config = dict(
    model='contrastive image-text model',
    horizontal_flip=True,
    encoder_norm_position='pre',
    encoder_head_dim=48,
    encoder_depths=[2, 5, 5],
    encoder_widths=[48, 96, 192],
    text_encoder_width=256,
    text_encoder_norm='layernorm',
    text_encoder_activation='gelu',
    text_encoder_bias='none',
    init='trunc_normal_002',
    shampoo_beta=0.95,
    l1_shrink=0.003,
    lr_schedule='cosine',
)
Rows from block 5 of the image encoder of a small contrastive image-text model, named by matrix and row number. Rows with one number belong to one neuron. Each number is 500 + 25 x the weight over its row's rms, rounded and kept within 0 to 999. All counts start at 0. Numbers have three digits each.
Before each neuron's rows are labels from the 100 images, of 14848, where the neuron reaches its largest size: "peak on" is the class under the peak. Only what is clearly more common there than usual is listed. The data: drawn small creatures on textured ground.
# gate: MLP gate (encoder.blocks.5.mlp.gate.weight, 192x96), inputs 0-95
# fc1: MLP up (encoder.blocks.5.mlp.fc1.weight, 192x96), inputs 0-95
# fc2: MLP down (encoder.blocks.5.mlp.fc2.weight, 96x192, transposed), outputs 0-95

peak on: limb or head
gate.149:509488528523505503520515503539466468492478514489525499508497480502563513557496498461494537483482502479497513471516505490457525535520536513455488496490522544498560513535496497515484498504497496509480505458504459492513488495485413491543529500527483506467490510478487510551474538527497489508
fc1.149:509490478510496501510497507466462483525572474500506501518549504463507551500492478493510502537494488463515499537528489494466469546464510548471529454500503516504495486469476461514489523499502546523516493491490521503500485517494411513487486515500508514501549486511511521466500495515447494493
fc2.149:513546584525511464494528499507454415508460455489503483494497484478548504488460500485492507500461499492493502491503521547499489476551491493490519501473485492547517485493484513472509507500506501490494522535516460514515504522447495529533497485461497498525472483454499500501511494487519501497

peak on: body
gate.78:496526496554507586513442494491476506506532507522508499462507523544500501527472506499561511496514510537507469487499504461519503487515523524472488503537488451560466524502496512524487477456504481505485480499500471488503521490500444484528489476511519504500471483540499501512466498473483497476
fc1.78:498500514493533505489435494522502497502527476479483503491503554478480510477509527492559506474499518544508484501568507460506472498486495569522508494514483474563481500504500523481519523536499494506477503490501468480485488497497455556484500480525474491523498497460498516543467499492533453502
fc2.78:515453501514481542496569479506507499504517499521530530514498502491499514518495500519510493487469540484492519515508525497494501504490503526478481486483509505494471507535521511504481458450533459526526508564480494500520574496491516464537473495506500545505470510500483500447498504435500557506

peak on: body
gate.4:510502497533503436496518428496459494495489461523508504520495501501505510502512500481515555544501498483512497558517527476489542476487512509496490509491515471494525519441505476510532554556497498452511488492502491502512482500485476502468499538499485452501493546472493474493462504505551511499
fc1.4:520492486478466501495518568516489474515499511500509527503526501480558543494501462501499485512508519520510508468456484493547486534492500482454496489459534569503495489533465537494502429484537501535490500485473504482488547489553506497505484500492496533483484478476515503506518497499459500475
fc2.4:478477504521484514514543510476493393498546486479525539522530505502496508543488491499499504465467512522486512541549529501470517490502495490481500529490489495500530484496500491569494555525509506473480511499502510503516514491479548477530464500472514465480527507477503536510494492501530500472

peak on: body
gate.43:498498523509514503535492499514540524514519443503505475472502484504453478499501480520473520521500469482469547470527496509542477500530562514454496509486512455552448448482504475455498533486492471496517502486499463456512520545469474533495468504502493500515474506529496509494522503489504475506
fc1.43:478475491524512473480506490539499451466458502499512519503517481527479522489524468515507529500502543503517485517528506450484469469541481515561506500484475503492510474456523485514529466498510548503542484501487524498500482514485433493486505461548510509474514543520495457519483495497550476509
fc2.43:496517496524519525501516458513545499492518461530503530521490481495494490505499496473515512462523478548520535516460530533514517496486484495494527493493485540483484521546460518470538512481508473471524504505536449485474529509467504454500501516493446503586504494516525494519527506473467476500

peak on: limb or head
gate.7:506517502475482473504492465466510448520469475530491535501484488492470505518555493491517517488484448470487516491517500532468473521490511524475484489535501482484464507499499498518517497505533574537515482515500528534501492483486473491501496490432505508503482440514487506498443497491465528556
fc1.7:477547500496538519502461466501542493472545541501502500506468475520486525510507504556499493487488506473520489455470452488518498474518500540553470480512498512467485498507539536475499499547505469518495502509492504483534457497493504479494536539507549503475457488477491507527518532513456524520
fc2.7:511507472494534476547509473513455500548476496485514490539467497462527494490515499482492508513516525516518501527501504457454466485468512473476466486498515543505500510507493460543485516495472484502501488491477537516477564524485499546506493540491492532496481511495501549522581473520518503493

peak on: limb or head
gate.87:498497504475507521465504574506500487473562541478524493496531499511498481506480529532500522491570510527532511520502498490483501507498536486512516535474504482452525513491515516461496531491567454518502530501495469503479507479531468500493489499554502488500498559500505519540508538500506490503
fc1.87:501459527494518486512438476479521496451477511492468481518491548510503481509522495486523491495497522524531504497512473479558547482515510515501476533542478473497499480517499489485519497481486521494485489509482486478508470487507567486503524516504609499490481469453479509496501503500483510534
fc2.87:513489514495462496491476495508577509490508527537564495503526500504463499503466497509496456488540516477462513485519497506487524503473502482500497515458454503521480499484489516500498519513501527506496519504480470476524480484504533518530546473474480506468531508517511454485477574439497500543

peak on: limb or head
gate.138:493489493516511535533536511544485499489505455475488499503506494514524490555522504497517478501461494515471504524470502490492455502494495476494483483494522487487488498522538428503499580484534526491504466501487519517454479499483438515498446473495480473513498503462517523542484487527465520483
fc1.138:515548455517461493480535570485486504494475572508459499515491493512482501498525535505500514463550507498492496494526499521451489500504519514497505478517505494501471476508468531473511474530462490456488532506508513506499486499536497534545461501492468498518492499543524477479445478477478474512
fc2.138:484535481532518513550500496497506502530497516489505493555543477483515517487513511524546506465509492479491543509480481565515525531525522524535507506473486488558467494506481545483464481525469536513474496490518516545487500475491510500509535495513531498506549500528500478475483477466459497458

peak on: limb or head
gate.55:536535493504499484474539469466468501470491479488489472497530522481511545514469547484541521503457504493480509493525527501449452496498511492467480518506531517495509477546522518498485540525508513497505492503492421508502449497486503510533473493483490513485471488456478460547493521539512500512
fc1.55:523517509530539517489541502518487507516518481494516526506509521491477519518510462474485541503519466428526424453501508472510474499484500525500471479506486503491529498470504498506469546540542502494510498509462493510530451472453504536507499515524453495468486482489483470517456485491490488514
fc2.55:494516476514471469532504527496476502492492506503520527477485488509547501486476499529482502503467502561494506485515494512494498459516516456482520510474484480577450506502456498493472501497481467518472539516528477490500510534536541490530490489461502499471454514450546539473502508499543481513